config.yaml
arch: "efficientnet_v2"
model: "image embedding model"
dataset: "dead-leaves pictures: piles of overlapping shapes"
train_examples: 72500
image_size: 32
crop_scale_min: 0.8
horizontal_flip: true
translate: 0.06
targets: ["shape"]
num_classes: 20
embedding_dim: 128
norm: "groupnorm"
activation: "hardswish"
weight_standardization: false
channel_attention: "se"
depths: [5, 5, 5]
kernel_size: 5
stem: "deep"
expansion: 3
widths: [40, 64, 120]
am_softmax_margin: 0.1
am_softmax_scale: 30
init: "torch_default"
residual_init: "none"
optimizer: "muon"
muon_scale: "original"
lr: 0.0087
momentum: 0.95
nesterov: true
orthogonalizer: "polar_express"
adamw_lr_other_params: 0.0018
grad_clip: 3.0
steps: 6700
batch_size: 64
epochs: 5.9
lr_schedule: "step"
warmup_steps: 130
weight_decay: 0.05
adamw_weight_decay_other_params: 0
Rows from block 2 of a small image embedding model, named by matrix and row number. Rows with one number belong to one channel. Each number is 128 + 32 x the weight over its row's rms, rounded and kept within 0 to 255. All counts start at 0. Numbers have three digits each.
After each channel's rows are labels from the 100 images, of 14976, where the channel reaches its highest value: "top examples" is what is common among them. Only what is clearly more common there than usual is listed. The data: dead-leaves pictures: piles of overlapping shapes. In brackets: how many of the 100.
# convs0: expand 5x5 conv (model.blocks.2.convs.0.weight, 120x40x5x5, each kernel summed), inputs 0-39
# convs1: project pointwise conv (model.blocks.2.convs.1.weight, 40x120x1x1, transposed), outputs 0-39

convs0.0:180108081118107172174091109112166105092178133149149153117082133142108068192136141156125111114140093134164202153147104127
convs1.0:093101148083169100140127161160097139123140079114105079114160118118161123069106136067121083142102130169158084102133164053
top examples: grey (37)

convs0.13:145163131158124120173175151080106062127186141105194179171096105129180101117156158137161134108137112139177155164115132133
convs1.13:073099090107121120158100109129057157135083103163083091072132155099147092120157129150109157174174177127077154151122117145
top examples: grey (45)

convs0.111:138104149074112203135089086105141099167126093152132149173122124071130141192131117114161162153131108113075101159082163161
convs1.111:101133084161181053126168137096141118072083197106128174114121088176126100092157158137147103084113138127128111140167119122
top examples: grey (65)

convs0.93:128150102138116139127095125095100118111181146152191129183193150140104073136165159128184130076143179102126176161114098157
convs1.93:162072098160143089103156138184187160168080112136093149136135095108136198075129143150093161111156102142151117073139129122
top examples: grey (42)

convs0.48:128151136143142169137131056145113148152139071166184205186152110128184069099137109131131115103125153167123149163133107144
convs1.48:148127069071106062105160192125141100117160213102117117137143097166090135164135165109092146151126081139142120120147147117
top examples: mixed sizes (61); grey (35); ring (30)

convs0.74:152133153146151110097167153102167189175140109147095162105177165128126142186137109139095136108210110120149157181079109147
convs1.74:128091092106084151108091152154096065081162106067098162101118113149140135100152142123148079163062135105140092083124168108
top examples: mixed sizes (60); flower (41); grey (37)

convs0.103:133134104096174094094121138055184169134141143112133181120120150156083150121132140162103069087137145174118193089107096115
convs1.103:117120168105073169194099151166067111099168141106091069107138117150134152124151132057121141177108145116174130137101161127
top examples: grey (39); flower (34)

convs0.5:192172104122105157110116167118141157151139098183150109137139107126128153140165097180105152077160107145092167112165210166
convs1.5:074083131112155122158144152132149108089115182077127175094123124108124090150160151078131135178067170145167082124116074152
top examples: grey (32)

convs0.107:082114136143158136158098156190094126141168119149136149218129150139138093125144163130206155142148141134091069127175150142
convs1.107:154140072174062187086136117133173113115139131118174142133186089092196157112114121155100101124137123122114128082128125184
top examples: grey (45)

convs0.4:126170113109136152141165105131185092148130154166163136163164088157188115130161110111174133115121052202086164122148136141
convs1.4:141086130165121119111115223152101129156179113100108144146140145126082173116140164130134157127168215075097129140158115121
top examples: grey (49)

convs0.117:106052143115150173154060140195126125197114145169124105143157135170162125132129176160153160114104113117091084134157140134
convs1.117:176158123161108155124175163092131098102144088141109111161042114117132146084116093070214121100141105128122131146156103141
top examples: grey (53)

convs0.77:117175115117140122146118131101143100119144100133178179202159087117122097159167111097118103112157162137143237148128153101
convs1.77:170069122117112094097163110113161144151099198098114099049165082173151155105169126125135128132137110117146115116101109193
top examples: grey (42)

convs0.58:147132122108152111166091142130104127173097088165157175136148134125101113166158077142195165093185150181121105157196140143
convs1.58:161107144103078115104176065109135124129150147119092088115142127136165107097135141163075132127099084093193195132090122183
top examples: grey (37)

convs0.71:149167136098177131092152149165220113124148147135088204093165133092117116150122095176133102126176120124130151175099127143
convs1.71:135104068145076144114126121097100117096134093102162116176142122163171185054096091095106114148080157144112087079115134113
top examples: grey (42); flower (32)

convs0.68:134153180089146123106157130173205118152126148138092108093165174152177140146153116154106081112182134135143206123093107127
convs1.68:139098117139100176090172176130096154085141087067096140096123062139082125101096099068145172124140111121126078098118116106
top examples: grey (38)

convs0.91:157101120116106078118105173144155170148087141149174130169149154157123169175092172151205082095144150116117171102091142107
convs1.91:066109102158161154102116074158077117111143105122137152064126145119121101142173122127061134189076105140186120154125118161
top examples: grey (55)